A small self-supervised image encoder, trained from scratch: arch repvgg, batches of 256.
Rows from block 10 of a small self-supervised image encoder, named by matrix and row number. Rows with one number belong to one channel. Each number is 128 + 24 x the weight over its row's rms, rounded and kept within 0 to 255. All counts start at 0. Numbers have three digits each.
After each channel's rows are labels from the 100 images, of 14848, where the channel reaches its highest value: "responds to" is what is common among them. Only what is clearly more common there than usual is listed. The data: streak pictures of flow and ridge fields.
# c3: 3x3 conv (model.blocks.10.c3.weight, 256x256x3x3, each kernel summed), inputs 128-255
# c1: pointwise conv (model.blocks.10.c1.weight, 256x256x1x1), inputs 128-255

c3.4:134132148138120117143121139121102102125158128141113129143124136148092124145123148136151107126115164133162127139127122131116136145117143136119114152142139143100125118163149117016135136106112189116127152077117110102127148126149134187108121162133178141110131117110138135130087159077132113121121152103134165095147174123127145119132140128106137119107142137116059093159125129134130128122134
c1.4:116122138140124133096112107100097106115119159143102152135120096101124101101113163117104148119125121123158116134091157099119132081130066055121105093117117135107136125124085096065114140112071162071108123064099097118137114114109137142097148127145117124131133135122133157091123143123098110122123152114126128101107114152143108133156160124115132133094137135116062093112134103115113105115150
responds to: high contrast; turbulent

c3.103:134111116152087122131126148142141102103093126122140045148103126127112138125103122112117138118121139126106146097071176123180135122114138137159159127158087142136156115132137115144136155119140137117144107095113119088224103155117156125136082165154171118138073080147149128154147139144126133123119142145114097128150064162156126103138130120139093141117148119126137149147125107146089138108144
c1.103:152077129113146149150134139144124138147103139100111080105085106112131158153107099160145120144143145114118162165133135124131126138132185166106177127146074122140094111069159140128114142100134109159128112108098100151127130129134127105111093121089155161110093139122134079112110105110133083097153120132125139109114173113110142134080112120091122097158127157117142182153160121142115166140117
responds to: delta

c3.149:146104136085086125132122077110156106121133174072148112096149128113134158126118081099108130118169111109127163132148160124123136118128155088143158125090148166104100094105142147104109131135154111171137119123108080139142091120121127096150113118161143124138149161143094138185133091146116171112135124145114154126120127150098117106157146110132113138114154156116156119148105131089100113097145
c1.149:147103148114133146118164127141144098106143157148097149130145126111122129177141115113124138127145117123127117132172113153141171131120145124081062166127152163092162117138142156138140088130144113115102136132118106157146117133141145120156105165096127088139101142192147080165105112139138150148128139113139157126122142117097119130135129103113086127114125138139157112159158107094123193134115
responds to: loop

c3.98:065142146129127133130129143151100120096136185151119112134115115122131154074130147104163155130097110181095151110118135113107130135131115090125148137101137131149103135141124133078102107147081147104118114147123096131121115130130106120106136126130109104143121130098137171146146127130144151117145132116103143105120088065097115149162147105148120130141113113166112130160135175076127112124139
c1.98:151148108089107107067127134131107133131122154113123154114087132106162116091114142130136130119074139139111066097109128127136161120115120082145100125155104176124120115104083109133101089112107159073125123131130093147131125117101109141134102102114096147155142103116115154099123136120111128156152082116107090096138068146117149091150112101168127140114118097171127159086132145136131096088168
responds to: saddle

c3.92:101143097122113143143127097169101136106140135108089090095151133113137182158129132142114130118148163107151120073134150141109128102151172101149117154140129071075171133126126136128101108133133159127115137134152133114099184145125160136103128141181155126163136127106122116130093117132129128145170114141104119159158126166109122109150160145069143168116131156146135106131130108153108122167152
c1.92:096139158167117129101087096147113144112146157112090117114165183098108173103122102118123126132126117080113138082125132140146107091130120118115129113137170081124118156139147077130103161132087135109153104094099126136133104120071114122097106103107109120218108144080119177177105121095131111115159135171118123106086116151119101148120092094143154141102131115162064144143103130131111102094119
responds to: whorl

c3.229:136120137117098135122157098168107131127134118158102139119159098092140123125124136176117157155117173136132110118146117133078106164145134114132142164119167142145096126160120165109127180101132129160149104115151114113137152135164117152171152104162074122181137140165183104142148142132129155120146113124105175123141127093134128101128109070119123139112109125056070138175133102102131142112158
c1.229:105133142125110091093103129123100161098127118111105089165149159106137120085113203157104159129116066136125119120122132119074146068120068112133140101139109116120125098154109085110100145124075127108113139131120084117099104122087104164100131148118090099114136119108135114134175162119104108162127138146106134122137114139134141101177134099196106122140114127072124088167097120105069124109115
responds to: waves

c3.252:060126124112171108147117085104074121066114129114110083145095119147135144077108127127117110122123123146109094070115103135142113117076099078149157109125112115129150107114123116175107112117089111109114120151138103146110151126143122126151113097130121151127108134106116161108179082152131107134114126097140117142152121109144115118114124099120129108144110105091149116130115142081114144071118
c1.252:090110107114133133144115125118131099139150158167133109113146129109147133108103142128151120120092123135129088091081147107105144136121081097124139089128098103131145127126113111160123095145105131109169115151130114143122135134130076140151156123154122153126088132077156166154153118114105117135137113094097118141144095122175102110120124118137149167116102168154121119093113152121074107085105
responds to: saddle; waves

c3.139:110137112159121124141119153158128118119128127113159183115141110097141126105120126110070114148108100118152146079176080116125101146120105098114150112098107094111127142151128139141099145126118145135125132145119116114107119144093123148131139142128109133134126103166144099166077108143090147119101117127143106187117111141099138186148177131132118086119110147096125100063147105121080122080149
c1.139:147143105099137135106115090130129107168114139099113097092129145096141125128083074088131119132136108119129078126124144133109168147107093131156106091120176132136154111147151117125090145108161131125144088087139130112142103128096100101088099131094105180101098072113111110155116141097094108143134121144118116158141137144107107104123145175158134152131115145110113084106137143138111087134096
responds to: waves

c3.197:116107089131138125106146151138133136086119132134134132109115116149095099098126143085108068129141085093111097119137121139099150092075128109119117127097093077119120100106115107141125115115119128105073125135108139110104114119125115111136119123122112106094095094130120135113118102076143087089106127087101093082136123084150123159128084064074123073133103142085110123106099126105114113113124
c1.197:158128142143074097127119193160131121152144097106089094144162158107131054149162084125133091129136144123082167140122108130095136091115150136135102113113115097097154172135143074132142159141135117136136101118108190080140109135120152138108116155123158112118126107144133094142103153085152112118124151171128117100138131106103154148127135127084128071137141172172123096148168150151104138154137
responds to: high contrast; source

c3.247:115162145095149134101158088133083121095112195117139084148156131137114127153132122116143140120078186119117138143139121138120104139102108124097094160153115108179101155115163133082109137134159146135075145133093160085144126156143139113099084144183131111097128122096143095150140114076129106071121116105123152157141116114098121161142146142096115101098133125115130119148078089081124114110153
c1.247:155167097146156101136113166134132132179133156115133137103141119164121095120136105101101124158126110149086108090159116119104110148114144133108144131144115166134089114133170154066138071127156121112108092091093133134115115149152165151112114091117144172129111108123146094113100128123149109091142151127167099123169134097110106159099110115085097156146123115104109133141082140123069138105170
responds to: saddle

c3.177:120113127113130121155090093124141117146098151117129113135140118147139079114142134098159147115115105134103063100106125144140148130162106079154111125091116122130138130116160111135103104117114113118103117124118137115078083135109142127131135106103100132075144120129118118163127113156150116100141121158147116100113119140126155124156150129085109102120110120167115143116103094126100089123154
c1.177:121142136128082121111124108138136104096114142115129153119160113107101099104121149120150140124118152136175135118088105098165112079140122086141121106118092107109177127126130102119140139113103126111131136082107097118166123121106139091083096147144153140054117099085116139070129154136148106147169153129123142139094116193133131093170120169104146088103103158156124117154106115142116083127102
responds to: parallel

c3.233:116086105100133120125093151115132147170138115092126122124156090116099146168096154118097104147174090143142141179156125131141154129133139139083163107097132115149104104136094114156136150143131138150127123118092100165098112141150109100079105130112162115128097079119140116124092120155142123096143117136071091137118116153142153097110113151136081107109147127116166162143152116110121134125092
c1.233:096119107127098100146088178129137157104116110193156123109129091090161155106146154116120094110124099130116137130108110155121134110140119075118154147107078140098091083132094095133121133101140150123148152129130089143142145156094094074120141159154115118117096089118139120118125143143130163169101128107076102131129114105157103185152099063146143090108141103138101077095143138090125141131126
responds to: waves; whorl

c3.157:092124140090090120094117118104100143132116172134111134165080145075124141116148117112100136099097111108115128172098118073126116067115106128129143105103135130104151113102126102128095131130082137168134100112083084157131095080132084099123121103095119090118088133139117108074129142124131147123111114123104143105131117135112103101124099090176117146075150120133126163113149141098106177146087
c1.157:124086138079149088111150141114134109125165134110118129172096109087147162143123119115110154171137117102159134135141135133117132092129136152069126186116126129123101101138127123088141162114136161131100130148130077108114146139147134124115145111122118074146091145121120101154118095124140156124146121113115159137132144118099122152111121111123066105125142162129139134144123109139148125116130
responds to: waves

c3.22:152105115107100141115088133112111094123117132119149123098132118106138101129149114108144134098124154137163083099167144116143141068059092123128115109127113148110115117141117119106108133115131170083111074124116071107106130128133083118091159131097111121154119123099118092144110091164142129113148126095147124104133146122126122106110114100143147117111111134125130117133114147141115120088132
c1.22:095155131125091093128066118091123117117058123124127114101147136115169119095110074116120108127143147097114110161148118099149137103162118133122134117107126108093195106107112107129146146145050144163127082131108131094140096106109123150122110131147136143121144097131144114099151123122128124166102104132097094139116091119163128159140087103129143125103089120160127140080111120115154095089165
responds to: waves

c3.78:109113148132116122123139081114109164125116090166090148115176171080136159148109143109108151128127118154159120131128115154139063114162132087159091090114174086076134155133117144138111107122107102144113117147130121077111142134120049138135165144156174114137137106155131101113112140104156121144141113144118153176117139124116118112152144108149132142089110100111134117119126146145150125088146
c1.78:158074141131140154105168187147123106163151113129134106102157152104149122151097109146103121095158108108144139108094136133147100128157128148091147108154150121143117082119137161138122095132157134149088137173143112071143157132090139148095083113107151111156102106166121092120087108116103130106142149094124155119126147107127139155090129129114099159095110152127134127081164137125138136114143
responds to: loop; spiral

c3.244:078137121161119130105136107122113133087118115113125128102104120108098124120145132116146113135123068084107153155107140098061148103113121134114111122107106132104129092075097128143092114093117121102102132106102076118127115179114123120132107115114099137107113119116115117119130115124107172157137142133132120102101156132148128157104131159104123091117113133095111064114097126094070116135099
c1.244:127141143116135145078094119167166163120088126068146092128114124114145144146138140112060096108130120105132159153132132131125141136135163134094102139086126178140178128133117143183120100092107145129087119131108145112102183158126160137143095093150153123112093139081144110159159121124153155119141139145114122140126140115154123147108124178109126105108119112147118166137117126096134098099153
responds to: fine streaks; whorl

c3.39:082133150160092138135087146118129119146138117128107113126092123089113066080152150131131098111141128139120126155160143118084105095178108090102119145080108168097130137117096098110086118140119180113088104094103119130104134134106135150112122126145139144112163083127147123111107133131097128108143093127120078121143087153109145119167146153102131120142088115111099121120173130134117125140150
c1.39:100136130173112128122082120105122126120161142132163100154116136114147141057156120149149123145094141177136086117146143139138136172121106091165125143139134179131106139131136110112090140148067171110093147121119137106105107132093125134125180095147114156143143085125137163151132167128129170148151121151132113190179099135104127118142109105102151095142097106109135124186164091152115104112139
responds to: source

c3.33:137139123152089123122060127127120121118137092130108144113132106153088060099098150114107091082136120109111107109110109131120133111122101117139097083124158124088136087133073119121118162124148124132146106108130095110147123160085121118117088128127124135081118080090151108102167116105135128155132129158135089100146082155150132123151117127168133126095086133117117137122112111144106136115103
c1.33:179076136143103131109115131120157120142142148119109159140130118080150092135146176111148138107112140132128114099121133110159121166117125136121126114151179159119129105167116132123139119122131096131129046105083116081121143088122163162080136145100119131147143079133105108074112123132093140124130126143086091120156133105076177137101151109116104155090128118154123105143128107132087139120183
responds to: waves

c3.0:179123092105117121169109159141163145181116102108138148125138131145152077175134132166121098176189109148144104129128123102124132128169142128145137124118131131103133097159087130124153146122183112151136075131147145156138118140092143118130163144123157105160129102152131100131129129134136144112118103124130071155113133151120137113112139121135112182165146105139130140122185121144098143139130
c1.0:121181126172112115123103129115130153117107139186094121152128097113142112095132152168131084143121101159097140112131143113078112137141116095133131114093126142125135097119082102140112110156132166105132105122140140126106142164054104141107184097171139131119133097161134139113157139096130136126136094133141089137151121117146114114114134120143198123143128082090109118135152128123092103114135
responds to: whorl

c3.63:135133126150105138132117119107128120147121142130104074112114140087135110127116133111088088087135108116144132167175111156094124168118160127148125084184163142116128126115116121131142127141144181170113111095097099084129096117138160126139087130140121091122075108114126161132162171090098135130114133144111106147121119144170139113100099153126146135131110188133115147155151127128137128139141
c1.63:172127094155127130100105125096156118152129172069096094107164146109113148164078161093105120113144141101138139134135148164141110158133099162090135112093137136152073084150096142136136101131140131159078150127110131174135134162152124097110094107093142125130120151096182087168101068114174140136166151129152138101141123137132114157121122175110086138119137101145129172144120112163094114141155
responds to: loop

c3.82:092127134134089152110149137102104129112135127103117117120087186108094131106114113089093134119096126167148123142120128152093098111101151114123153116091096120104157123090145098132134173133140100142087170129108067148116122135137116102118119100116145095133145157120128160111115125107136161114102096131140132158099140117177117127135108106159133136093145139150132093132130154086137155122127
c1.82:120076150115096134060120141161098141117145150112100141126137084096100136110109154103114125079106124134140160158134147133141101095146138136067153143122063093111128099122099122135111167121097138148115135129112071115131149102160113098122112120083121078123121150122139129130137143135135160145136139070127146126110123103104096129182092115109114087082133097115093115131132136092147121132139
responds to: saddle; spiral

c3.52:122099099130130135117104155127142139156147126098114101144156103165126105124132133119128149113116118114086098109114120142107137124114140160101130121116109120156163145117150096125130125091125098131111104103115111098166100078105137131100114129146118130079099116143122126135128090161112126152144133091127088167139133137104129143120109157112096102115093172135114123108138093137115095117116
c1.52:154115131140166119155114134118102133165139126122162144157127145144111119128146117169172162173131119134100084135121109133111187138101138136132129162127130142120188162127149090110166137139119129085112102079099179103171106110090114162130166174137142173098095081100122125157133143131134135114117163138134108163171113158122118144126169149107121135168111132158113101137139117173119134135102
responds to: loop; source

c3.140:156149111125118114071138099104109117118133122123103122142176136144130157139109098156132149100107105084131123160126148119133127134123133141090086152077157115159129128127127121143130123132134113132047167135116117118084113124115108125119122113121117086134121137127169093155107111151123107100139143114159153153117120086121108129146141141104123096086097120136123184148063102094117118124145
c1.140:121151100126150135081120135084113121105134133154120150110101125135113078076107116094134104125106090156136101133078130120109134118139112093112162086127138145107076083091132133127102116171134138106135140141161119155135109116061081135106106111105147121110085107143126125130161143152144104149120090105130116100100094126146150133149125136179128111074114124116117094103146127153083132107137
responds to: waves

c3.206:164116165113135136168092139161118113139141136096090111154103114120124116100132224148104133133125127145143159137134108091116124158162150089119125119073118139084106105170083148089136115123100116084130138130078137137121121111163144116095142109135153148121119093110120112109138121105136169100126140143107136157150154134108106174127094097094085130091181139093105122120113112183089110097134
c1.206:145112169129104170115107127158130138135116115125110112108140092099125126074126145127117131086100110200139092134151156130132117155130114091094152108096069142153123091133111127110123176114107137109141142126094108151099108148125148166178098070109124134119164106154139128116156131156146152106162121111128144179137095144180115123097118138135161120067104131078115130149146132147128117107131
responds to: source

c3.76:174122116153143101153126090152160146137088116083143101100166087163155110147099104131115130154125121135095156128094110123169149104097140148131171128114136123138130168097143144167144127125177093166133139106163151134071161131128176129116129126114146137121102131109106123096121088150140090116117133132129133114107118116127144105065140132112120093131120134161173131114124128162147118143131
c1.76:186114119124162097145147120160142092128130134132141127104148142169104103142118089082105097132139135136130126153149143143136110142138133160140161111148151123117163167106154141118143145123155078143134131097145148126135144123148151132104112177097154112147124082117135071099068137143140114120135147143155126137138153094111125138115109140088078124123145157159156150124126105145140134147124
responds to: parallel

c3.61:118152127141104150122109112097081120118141093119164106144116117063082123110144114126106125142121124152129095120137131160111144109107101127134100136083116137091133144117097125128102106100099106090097076111106163074147172174085095100110106100144131130101107096087124143115116097105101121126103145130110109126125119102167140138129089140141106166113128086116120130081136142132120109154145
c1.61:160141145150180160132180135148190124170141097106148111148120101142139123156120117087152096130167128143153137141166137110138097128124140153136124168100135139137120169115136113104132122142162123163164120172154141099080148122134126098128131170140131123116108133125168128160116108100132147125170135117150139158122164115138142130143158147103130145130148080125105149123088120141158152118110
responds to: whorl

c3.121:149137155174141128135126114079119130111120095098176111136089079057137147123154103128087148143103151088130120122106111128153136120097102139097135124085116131110123135146122097138104145098086134119110098133128103119161124135115089112115126098153135185134119127133147111153140152107113129156100139132148133150149112160163145129122129156106136149155097124125107126121153145078138141101092
c1.121:185121130198170129109141147114168132173145167055178163100117128127113134183156113127109117142174164123139141120112127113129159124125135198091116111121141124091104129152117140140134110111145095156109091153128052152151151117118159076116117135094165127140134143152119088141122083126109142085115142069139132124141148101138143134117130131074111153143173117118147137129109102121149170118121
responds to: whorl

c3.105:127106127115168174114153119143122113099113111097089121160178152099093115121151124123127131114154147109131144147152143132110153148107153151097140150134107137136174121123143117125127102113137132111099036087091101097147122111119129115121091126109100114123139098111139151089086101125109149129113160136119101114123162133094122147105119131073054111112145170155146132136113119135100105149134
c1.105:150084105136123118109144115140113116100157147117136180134166124090150123106108117111134180116099114181109120148107089120088134158136142144110118112154141124148104144119156111109084137139119154109110065115088155132139107123122131131126121143095134093117125099151121101125121129117128139132146131067125084150141107142153153130118110101118121140083111121153109194116120102109098112122140
responds to: delta

c3.95:129134113120100129143130141109150112119178139147131139148120144136104116150130133140136146108109120141153085143125118102097138115142119150112120146137119132104116145156132103042102134151128112117144117059121115099111118116124139132100133167147145127098114110096144107124112147104148090148137148156109124147130136122102136136119117120115126117156132121136047097120120132145117111122110
c1.95:160130091111114125095150142105124157143133132127113137106119136110129115134089133106124146128105143146147130140089130108131120119141140140127092126141157077144107144103097115062155125094131129133154097067096103112127141104111134122095121148085112120131101135156126123140109121127140146181163132076085159123071135099115133152105112078131105142087130140121060119134148157160116148112153
responds to: high contrast; fine streaks; source; turbulent

c3.194:159129160124112167077133122136158125139113129132129155094106155097131168164130171114133148100151119122126123136167150129189123133131128129163145107153157137165138149139136152147146100170139150130117180152115107107126145171131136129133091122134122103121135130164141144170130153139100150154136152117128144142078138154161155089148149132166119176155142131113118149137145136158127134111073
c1.194:135139136180127186124100125105134130101134101100127141147120139162145143094150183124151160149129065132125111074151120143101145120189097093076172111094147174147064131162118116120148135140106096114118135106140158135136099174120140112155106106126120105080145106113156107170098140158154147122177128126170143138140094088129165164148165141135129108144102107120128117146125148114120109135110
responds to: loop

c3.178:094156134153089109103088083132097116139126139116149141124104104113162080090146157118106124085124174064145115117147137163118116145115136112120148124118179135163119143126136100133091114093109174127125154100121128068130118120090131145124118094159119155123124129144116157151152159097116120151127135124131127110173088146133151138127151140157150127092081119100096138153110111127114105116145
c1.178:150108119158127108162157137123148144137138107106089120103136176105106110153111103118101130125160147111147156127146134086075113173126158146091136127127125124129104099164122143103109142123165118140101091101117115099126139087152129108142112149102142116160120163156153084146071115139135133078135134149135137114149140113112157155078131158079114126165153128122133122130132104116117150124165
responds to: loop

c3.41:115158161094120175120097119130158098138129145127099129121124152140124075115104102140137090148156161100118099137163142132114136160145148134138131099137104155080103134127139128090159105120140103121168144134122123096163131126127133141141102113130116172085100085107102101120103139116131126093121138159142077099137143176126122162067106117143115100121169126152124105136092086130106148103134
c1.41:127142115117127138154069128159091116150053178153174127157145153125102161130125134131094106133092128116118109117109131159135103105163103117128094117082104123133121080145135101109121154144059156136153144107108145139167161101124075127106121130120130169119166118122181111125115157124156151168140101136122147147141098155127110163123158137104135136122116129186125153127134133162126142126175
responds to: high contrast; source

c3.111:103132126113125149127122133095142137137130109151137097123075149096140099142117147078117117110150159117165109104125132106092127193112139132126074142110133096110157105128088121075133126171131166132161133098104091105155119129134145156162122110121116119105124086101131114128104157101114126069116141131107128061155149093124100128122115125123124178135115128114109099120133161132133145099128
c1.111:114106151132094122121123122129115096134132155151176150128102142111137112122190162124131108153107148085140113122176074108060096129099113129150118098160132079130150149116144128117117126127127158094130096094137141173106152115111101116134137080127143104121147092117141148095129139108118111125129123147125152110107110134134105142149134117158139133166123080155092109115100163122129099129151
responds to: delta

c3.214:130116135164111132118112122131119126099143118107102104172115147128142152113157086146154137099120134106123100129143144105114143135148168114152110127133151134133139108150125118089153112109135125087105111113105156116148132106159106123142069143140121142132137061112077098102138171143143134159110134145140101132131128134130155141096140113112121125150129158102167168093083143142138142151146
c1.214:179144139119127090175144143146130123111161147115077119138159144150142098136108094113138143142102142140110149141168097131134108164123134151107161144168123129116109161133163152106118077167151150174152127144141113121156151105103169123139123106084152110125121139127138155141079139111140121136115138155121140082171139066145154118078169111148130136149121170147148117139092141108133125147137
responds to: delta

c3.166:121162120105135105122104128121136128152108095127130108092083165123121113118156155119148121131121098110152123114085151131150111127136122095138145071132120139101086089121120130152119124132129102122131151119112074136123124151093081151148123103164112143088115086139090106109127167146118132162102082088119112129090116117146116124143096141164153148137125170101104118101126152145089113130092
c1.166:070159125142126115121135119141098120138113062091139123126112150155145159109147124138105090121119129108118089127104127189140136109142107131108134077135138174140103126120109112123133074136114117083093160140152147139116135139109088080176120126115097140099153090142078085120165098158120127141137108102092112118081137141093139120129107157133108121141072140092124110083145116121106147089109
responds to: source; loop

c3.155:104105113081098137119106132131069115130129126143119178098172136061174130116109128089100138099125156149133119140124145157114135135156108128114138129135132111155067148132156102129093128110117138110143099144086105146185108124129154124158142142131119132129090149130160106102087111112134124153163123128070155118153066142131149116109122118134086132088147117133125146144120112140141102141104
c1.155:089127101075118129078095139114135098101084149136084141130156093074176103107088143073105138137094100159096105124114113143121133128092114103152156089127172112138049119095097132159139102107114133119145124142107094170160135118085128158121151122118114107154110149129123142114152125148114137140146114100131138105109103131152120082143075093135136124077137093123099120110140116083089117087121
responds to: saddle; spiral

c3.10:099153138127110144131116136095103131104107101174145123140094125110139121057139129129129124091093133147097116140140103117104118111102121125090109126080094101133137158137107124113105123108063120140100103167101113114132107165088109097096141122145112194081118132116175128154130111139123130176139142134157115153108087109114144167131160142134182136151111119099099106121120147099127121124130
c1.10:154103157151116141063172113118158171153106137094129120098103126115157155148113130115104155116103148117112134165131092094147124132116152189107111154140101069098157157080127177149096135109148113177142098104138119146136154157126140124108095140136154108098106159123103106123097083075104151109093131108119124158131184102122131121137108129116097148134130123080143116117117134109138145144108
responds to: whorl

c3.28:158107113126075107122136109121172132162147141150145091137127124082134098168108112093133122123143161159129151132141123138139115098098135164117103091119129157095148127113066136125142120085159127185113122117061093117167122122138123143148123151140142125143096081127127153115140146103148129117144152112074116100116113149130146122140103144121138137113136108129111127107173137110138151119142
c1.28:089121117129112106142143115116121132094131178121144100122118103146084134133114106113145143142092101161108118133140123123129104088142116095087120129096149142157114143150089145111104144103089152090104108150122098082107139103137081098116154109111128134136101092078174130128140140118199144174162103141127128145116101129111145146139136163145176106101096081130102109108143109130110103123112
responds to: delta; saddle

c3.16:106127121146118136138111123122123121144136121108141129140106135165134090106130114143163109125144113114139088119120153143118125136170095098135115093148107144085154099141078099132113134152105117126115071111131130141128121135087117132098124117100123138114131071112094086063085092116122127139112097141099053155129107177126142117087128165128107134150119121175129120114157139162084109130107
c1.16:123128162140116155130131144211106116145168124110121100177142099126119118118138124141129126091096151132148120110153150135133153147163144109129157202116105145110163151156124132118106111127105167121090120112106120100111145136150121167124082155091113132133121106143130095112089120187124133154117158178110103143183166127098140160118183110115115128124111165144114107191119102131139112135194
responds to: parallel; high contrast

c3.189:119097122118109109090120117114095110112146101143087117156118111112134099154141150119117111113088127109150147115082131143148111162123098112132127150129080109152147157112131113104131111119109130109136109133112119090152110151096157113170096112143116138174112111141167131153112156142146136179126088128129145148124107158150140162149100143107133098090101073117107117164128098130121147091160
c1.189:145119132156130136121150138121156143113119136151112155100126126087140132173106131139114147103130114097124131106150136116174126152125131123108117110149112071167121159094173163105143120107146111150085113117129128085144123115156139097112111136088118104168127159113163089115064078188157143118131146105114175124136116127131142155064116120089117162110176139135131093146143121130156143097144
responds to: saddle; delta

c3.200:106146139120142137133099148114120138113129147151144108145119121149129134111149149117133138142126115121123100020132143133089141130107137112121128094086095109107118115129138115147131094149141152123093135127158154106138151117141113120135165147171131155118119126128121139155139106164152103146124127093158121099133126098106143147145124099112102110128151131136111143124147119133115108052144
c1.200:136129111108103131131099162118134140124114123147146108099132135109108112117122125093138123148145143127139105056096120127086135133112103111145130089144136112138111137069118134120138096114130138129126142114147122098128105095096118101125121126120101126137121101124102163133134143117137118116101120078092119116086120124109111114134097127133163136110108128115103112094126153128115143104099
responds to: fine streaks; source

c3.216:104137122121099149093097123131126122149120156135129140114116119126152088063148119130136126125123097146099100129118156149125136136152077075123083097098119136094143093117135091120125097099115146113121103119137113151103106110124104120167169106164134149095128095109091137088163134119109147140139075159115061090124101128115082098155087111137142107113096123169121169094117147092100120156149
c1.216:057139138112101118125090129131116177072128107117158156132103118087152142055135134147124100118088111136091081120132127127123119141144153057135106130119117120115177100117124082141094130141103110093144171143132105120100101165067084091134158105144164131151172118174091142085158156149125134100154058121158108166094139174139104129125130104127161137122139100140151156143098150151108113123137
responds to: parallel

c3.90:145092117133103124098141126101162154124124141143088121122150140055142092130152120134117136119119097152132113124123106094092106136143119114085148121105117112137134108127153148106109152078154160117111058123095119116123121109085139137099141141137121104169104096109143109093132164096107169121147119114094071127144132102150155113126106114120111139076153124119125111157137097092073147135151
c1.90:127076121105113098111126125139118171117150174150116136116168107107133116121123138114104144134102120142127134110112101122072141130154114104079099115141105124152107118105110122137130133097135144141083097106125107122116120145082111131073105135110100083154141107157143106118151112106112152105118128106151102136095117132132106110124110098121148148114112106133118126121116120141121097122136
responds to: saddle; high contrast

c3.116:131138149179131149093162135106097126104104115127111108128142103068132186106102112110107176110103109113157172135122116127115112126115119164138137170084166113143114123102138145124158186117153123172135131128088069116124172102129129119134139139107144082166134139154158137131121126093126160146134119101097144145110169129115122127099117090144106113072097143101091143132094124130132130113110
c1.116:066126106116127090081079075123091127106138144120148099136153139138140115081168125141129122109119089104110130139106086121099128142116121080126118100164104084088161112143074112097109141110066135118150155115164125148123112145119115164116131149126087113132158126142137122123161159125114098149117104122117090119145087095138144122149117085130125144121099140117124101112136166119115117106139
responds to: delta

c3.65:075110110105126080148108132094098121119076149128166115133124106159140110099114103113126097124130153142103135129091152118178132125145069113133131117099106126093123099090067109155122087134077104122116126105117114174137097128095104129148091131102160125124112087120128126127127094118159109127107099094133114109104101154129101083086107127152125104125113116116156140106118140134120132113101
c1.65:093146137144105059155146145096080089122154160153154105139125134127113091107140104134162145147094141123166146131121144121141141111144105163159109153154095133127170134136119109100146105168107139167132134069135119141163119150148105129098139102133145160121154099140123171149129133078137152147110152126120143129126139162174122119113139127148154134135092132166065103170120142124131115131117
responds to: parallel

c3.87:124123093111152149113150145162107111133132127108130120118179100110097136118106098157111133139102103083107123141125119172073103148142102130091138145102087129155116109114129140119103138139093147126124096164129129123151082133095117142132117115142092152150146106089123082156129120124136140123132097132119130124124098146105126133158116113125138132125102150150108114124156140123108168115137
c1.87:119088118091140125129165147153117113159141085139113150128153079120124125114108086118083128151145140112121149110169106125095133143139166158101130098099127121134120103128121156122128134155156135135128077165100111125137114097115150159119096133110111108148094147155126065135118128140103126138132115137091168096125151141111103118107187140111111180104138143119136136161158103139127141129164
responds to: source